Weights of a small encoder-decoder image transcriber: trained on seven-segment displays showing three digits.
Rows from block 5 of the image encoder, named by matrix and row number. Each number is 500 + 40 x the weight over its row's rms, rounded and kept within 0 to 999. All counts start at 0. Numbers have three digits each. After the name is the row's rms in percent of the matrix's.
# dw0: depthwise 5x5 conv (encoder.blocks.5.dw.0.weight, 176x1x5x5), a 5x5 kernel
dw0.0 095:529473474434475474461514512516517484591601505514494563563527459500492515494
dw0.1 108:504490595461508507481588468480513500587511506533504583517518512501549515520
dw0.2 087:483502593533472472469525513452525488447472502521506561510485513512618525472
dw0.3 096:506479470475525514478517473510508496648508532510470587516507477467500452501
dw0.4 091:503479502495490524537600533516511526601538491502484579550493512489556526481
dw0.5 104:501528508518464523495473538433517436451544418512425459500472485452449484466
dw0.6 091:480513509434533488465481413490522522553529476518505578582482473480439498467
dw0.7 090:501538489550467504516483549474490478439545389510466450555454556490507480490
dw0.8 126:520498476455370472501502489380488513506495484457492490523522505509469502503
dw0.9 106:466521506529471460458436459434448407459448457489488562467504513512501490500
dw0.10 103:473499452510509550532468542502543513480528515480489380460538472500443437467
dw0.11 124:513502435478500497510395467506490500401477507487492414503522505493444532503
dw0.12 103:427523450450510466511415452503506502436452498533480432495500520462439490506
dw0.13 104:490517561541493491511509496489474475399426500491508402446512493510451466485
dw0.14 091:440509452501501432479496559519481444537563478517501565502439563492540519460
dw0.15 094:472523495463519411517496437534450476478420547518465445438514522520477469486
dw0.16 106:540538512499509486478452389505534466499425522492456469432511486473522446531
dw0.17 113:503487471523467496452439516455519451413511483513465393508485523493433503485
dw0.18 101:482488415461448504500477457403496467473439463521500523480495525490585502510
dw0.19 101:505517458478509480527513489515459471559528489474488633540483495468580529485
dw0.20 106:532497497504509514508523500518499504595515502481504646498508470492574488497
dw0.21 110:496508515448523491470442412519510512415424511509494461429504481463537477484
dw0.22 090:512481402443530505442419436495518507553520509505500562542515500482471495527
dw0.23 095:473498473521460442454460504467482475456473434504498440540421530534459571486
dw0.24 126:484487477467495521499509482498506494590512499516496661519506500469534506488
dw0.25 089:448487463432482502468451443474484475483483532505502595522535561493465437463
dw0.26 104:474488517487480465477609502483492506643503512469513535499495489502528486489
dw0.27 087:517486449491461486503539505488481498515490502502482568599486531479591588516
dw0.28 097:508473579528496508490619518523503468548509495555497464458490509448486444464
dw0.29 097:511518479471502481531546476500495507622520485520514614504465521498549530510
dw0.30 094:539506503524557527506501527534497490413443514438408418468487509517502510489
dw0.31 084:458557574514522454544589529505416515508548477479456494525473505480482513470
dw0.32 091:520519512491502541485418555486467453460558435469474425504457466510478479443
dw0.33 101:479516476488475519548430487514528546407483517516535414490525479522436451471
dw0.34 109:464469445427444494493486489503509542501479503474470445479473408418463477523
dw0.35 103:518538586510500510501549518497456498496486487461484495466445451451463417420
dw0.36 095:480443460443488494464446451492508491433436527520506419465534506489443454518
dw0.37 099:489502446503495467519525504477453484590522482477471613490464472458544470458
dw0.38 091:502542467472513485508595509484504488633515457483487485489475442506470486475
dw0.39 084:518496543531512540483631562523512474519458479506487490456449454496448512492
dw0.40 099:486475503465463433508464402396450552494471498488522461502499481474509492470
dw0.41 092:453504482504495501523591559520467482509478475442447510471518493470394452516
dw0.42 095:529471461438502512459474469517516485478475550527491424465545512500409418521
dw0.43 114:511466427508497519434418484462524483384491487498506442500498475492527529507
dw0.44 111:479509435503505501518529519498512497657520499492495582496499479482470493506
dw0.45 095:536471426489467483493442461507488509485413551505503445421540511483439483501
dw0.46 103:473488559498468482499635505475499496617511491493487505521479499489490498509
dw0.47 100:495531454432501487482445436529509468390446539507486438461521499510508492495
dw0.48 093:504561537517508471507467481478465446420440454541502441432531524520467480547
dw0.49 099:524540542531520509455488532519473432470514494491433436456489530435455475421
dw0.50 100:482489457463496480462447463492468514553511478486528632531468493448496494450
dw0.51 084:469467496503519490480483479501503469494504516456474516535466494563557644456
dw0.52 093:497495573533482504501657550498508500532537492499494472456496513496502487519
dw0.53 086:461507468534469574493557540517559450562517528539447524510532487444474470445
dw0.54 088:464491444475500481445449480527517514546481501497503633477484515499549440507
dw0.55 095:495441428447464503511523475485510526585490489479484515492484456425419455494
dw0.56 113:388486495506436414489504505437491504502484502491509497492450510487501463418
dw0.57 107:470405528516494457455505428465493489492481478491488582503488535538581480470
dw0.58 090:486503553490513497527629510457537471546555505500461433504490532470486462479
dw0.59 109:534468542528469453441529469505423414405467508495493507512504491532541505485
dw0.60 094:490461512473498473492612534510477485597535491507514521487521497473428440475
dw0.61 100:493460536517487517497610527512531491467461483490454437426430501455504512528
dw0.62 086:475516468476497482597437519486455569451506455441536467531483470534463526473
dw0.63 102:509477475499524485508526474470517499645542484516505586531507528473504456487
dw0.64 097:488509576508500508530666485503532494524477520510479462495507495499505497519
dw0.65 111:518469510487517526441497466511521480494455520491471431425513420466445417519
dw0.66 100:505473436465513478488474485501498523647519489514483543514480512449446467505
dw0.67 096:449465444488459436420459515511476491524553499500513585562476499510550513493
dw0.68 085:487461459466488499507467552480497484474595488508510456492483501560433411550
dw0.69 105:450521513534497436484474473463498472439484400483456429501437537523527499492
dw0.70 087:475483519451510470476491499502410490488435468462542543433556442517475479561
dw0.71 086:464506463508448458494500397472459553470440476468578482483485463491459476488
dw0.72 082:442466478510447489427475473477507388480471498519447454493550489482537496534
dw0.73 088:468521550490483458580482501500460593457508513478596485520496471532498454475
dw0.74 113:477486489484480513512482493496455500489496510426430359460467487512535524524
dw0.75 114:462484474508518487480439480501503498396469536501506425453517474519408461517
dw0.76 085:522451512515492524444548497516540502635507480492509534499430495518467505451
dw0.77 101:501502625523498495476536507475522479465498529512483483472486435436439456450
dw0.78 091:497494503474455519500496488459548449505488441552464532463439558442543447429
dw0.79 110:495476521433526476461405423523516521419455508498540445502518462508517505488
dw0.80 106:528483417473509513444444486498533525419441524498538442467525461508462454525
dw0.81 094:481425411423466474477471499556504516475511504529498548591500514527502519498
dw0.82 097:421391440473475484491475521465503467465542478535506466525467531462509521449
dw0.83 103:438437443454474490497502485461497507598507490499485602512495502519540465492
dw0.84 102:518422457412487511480456435443515512502520488525508501530509496460417463462
dw0.85 120:510505470467513514514528490518493500607513503480500644516484475490533482473
dw0.86 101:421455447452477476425450457491541480443496510550515479529488557503462522474
dw0.87 101:536494520446515497461507461512450476425448517463528454425533498512513457584
dw0.88 102:484505522530477472452528509452485422528483430522531562434440532524561473500
dw0.89 106:514516494498495494496525479485488479609498484490498646502492505513559492495
dw0.90 094:512485457512492472478527480477467490639503469497477596499476488492480535468
dw0.91 101:496527519525495499487593499488501515655506519504502486478515494459465471508
dw0.92 117:461500469445483506503520509516499507660532493493490559510478510471481477476
dw0.93 098:515516454479487508531435498455476466399520417486518477529433490553492498467
dw0.94 129:497498498489521536511506493482475481494526515497525449482465503498379412408
dw0.95 101:464494424491534471489440437526462497444422518470498477426518482500459462524
dw0.96 101:471444487504442470483530509460521495527496483514529611549491498495579570491
dw0.97 098:470531460496480450534482503466479521481534425507475471550401481514434495435
dw0.98 105:483510566484497463518517478478470521618500467489484604504473469467529483481
dw0.99 102:508503548501449503502608521461511488569537498519464489483490529456425437477
dw0.100 092:500469482512447539488504501461558470517477428575468550527455544457512451437
dw0.101 102:484485446437491465519500504490499497612530506493467610520484478462533500477
dw0.102 121:524477502509512530481553505509507492642501512494497604500508503495557502496
dw0.103 121:477515507529513453523469501496498537404507502503503366516499520472439510477
dw0.104 089:552560541522513471485515560478474458466533461457424453430464538479475468494
dw0.105 077:447469472449511451440481456479462530517491504497513489555487425462520593459
dw0.106 131:511479458457495483503485495504495507657505507498504594499508500474483487484
dw0.107 097:451436458464484520487483482479518466422453484515494449460481515435414462486
dw0.108 095:508517446518478466570460518445473597501528468492568515479504455548504449523
dw0.109 087:447463535480531466460541456545454456542472543453508550500532451462567467536
dw0.110 088:519525507514521508584561525475475537542506457507487483474436444456449459422
dw0.111 105:492452513474458465478511514475488501504511492542459489447479503398438430422
dw0.112 106:503483503508502511499461504525506504459465544494483396417519506496397441495
dw0.113 098:470454537469536439527504508537469553468517473442528413515492443462434491478
dw0.114 109:438485452478485406461435451475416491496479488473464508471467499531537510534
dw0.115 095:485530516459528439535475464513407522453489495424544447513494460535437513503
dw0.116 112:487515531479476498499672520504507496558500512516493474468514504488460487506
dw0.117 091:506457462437469526460494487480533538558534474492491510443473417443458431478
dw0.118 096:521451526500511541478546498488531486505494499511515385455509437521422433516
dw0.119 085:478471559533523515479635547505523508444474487497492450471479450530485517510
dw0.120 110:490479525479483507493651518520536477544471514511481470431464484481483466500
dw0.121 084:512531575596541472492499574538481462461481477475527496474502499527448488569
dw0.122 118:482479465482488499527490468504519526497462501474460410423385482498501485445
dw0.123 089:502458472503457517489458528453521524463547455460462443525435505520465577428
dw0.124 126:479469471480480485511569495473502496642509497503494588506518500475464473486
dw0.125 108:467474541525510511519635520509504494579501490457449479493475469507451467488
dw0.126 103:449499471485524458479431466523476505429443525506495423461533509499415463522
dw0.127 095:458492561521489441447519542507472473494586486496517525603463490500497552475
dw0.128 090:558520545525486513443497457415459472491542554460529450516492503587518492477
dw0.129 090:511545589495537480457502500489477443461452470531486495489477542527406435486
dw0.130 091:495512477427436452484497494464523559528556527548493520507509490446435438441
dw0.131 103:555485501506501503489550471471508514644502509522531572507500511464465469470
dw0.132 095:456493566482528446481552442467466494544422500417457510457510466496492482473
dw0.133 106:489491444413512504513519507492534490615503482508462539499465511438442473465
dw0.134 084:520434491513490461491475504469487565506521407485560485499430521551430474521
dw0.135 090:445456468504496464463465468499499458466488507495405448476473510471451413456
dw0.136 131:507484520520510498483452487497500512490507499454497499469454426405409419468
dw0.137 099:525504463518494514398451545476506444502556496470456437522476513438483518444
dw0.138 107:423445452460434477518464461448450521468486509442510516489509468520580495521
dw0.139 093:536546493437514518523471478475438435512511483500504570515477545524610490482
dw0.140 087:458536468492523451508488455553452447508488559438478520483568422475499492553
dw0.141 083:454497576470435437488571474476489473560469480495470553481522480495570487473
dw0.142 098:492479500453494476473477496482520502604532502507485635539512498482482468469
dw0.143 115:492395484460473440394420493508495498490515491510517530518482455484499503483
dw0.144 091:497536630527527480516514493538497529460491507541522505541447534458431527480
dw0.145 101:518527474466528523515413497502519534410491527501528413476528484501428452488
dw0.146 106:537466419501522530457426508459540480426508450524490426490455517497472471514
dw0.147 093:478566543549555512523451456501486451529510449487462500496460476479436408497
dw0.148 102:492443461437503481496503518494467528608527493485504604503495492487472459452
dw0.149 105:525508510479483439460510497419473482449525395500493459568456497481543508475
dw0.150 095:488484466459492510470464475429514485612537500513491597544477505524482467514
dw0.151 097:518487415493545509468487504534511498603543490496492576574481476500495552492
dw0.152 085:493520465481470511530469516455490467427475461504475423429492475522442413519
dw0.153 090:520465453428510532503498412505454538519448559501528515428575501495504488509
dw0.154 099:478474541540498546507524511502514474409416512500445445553429511478530522481
dw0.155 099:521519471520499534512437551485520473423501446510461441497434518484405493473
dw0.156 096:497508456511510475499452435509472474455412519474501442422551462495445459512
dw0.157 075:487465565473498510439567514481505441596483478482494579463483505496545469488
dw0.158 080:487459492479523528503553538460508523570568464494453567591479498494475553508
dw0.159 103:507444499507473499404523447451519458525524456504477470439455464511492444435
dw0.160 092:522472484447428541483537496478568524572532519536503583522505529487528448457
dw0.161 094:459481450429436467484486475491507482437473481522472504492500533488616540470
dw0.162 094:494467447481481464471452488512459512483530509510492581549493539500619550488
dw0.163 101:457497493521523444466489464513505503452442453508519395477510518491418446535
dw0.164 104:452470501475520491481572509475520508628533493480519576532502509517549533489
dw0.165 105:482508452499508480502440494516464501422453522497493402448519497492406485532
dw0.166 111:450415510502478488407500508497521463474521440515493479509416489487503556444
dw0.167 103:514486439447478477486520488503486520641514497486499574513507491462451473486
dw0.168 104:515496512496505483468384411510505502429445520510500433487497485491460518466
dw0.169 106:505499425406457471491510460523485513500453484523521485494521504451424422461
dw0.170 096:424415513507440448445517532490468456522517438490501513525455444523518540500
dw0.171 100:450495508501515479461499495495438440491480490465457453427467503549429411503
dw0.172 112:517509478470497514467402483503509459419477502502459409489497519483441440481
dw0.173 092:479492527526453511474537519458521448484464464545496492459438524459528571401
dw0.174 097:487494536526467443489437436477529388428470491538465514507505521469517523490
dw0.175 115:507492609502488524491638529503509473558519503517475479502517486490475483497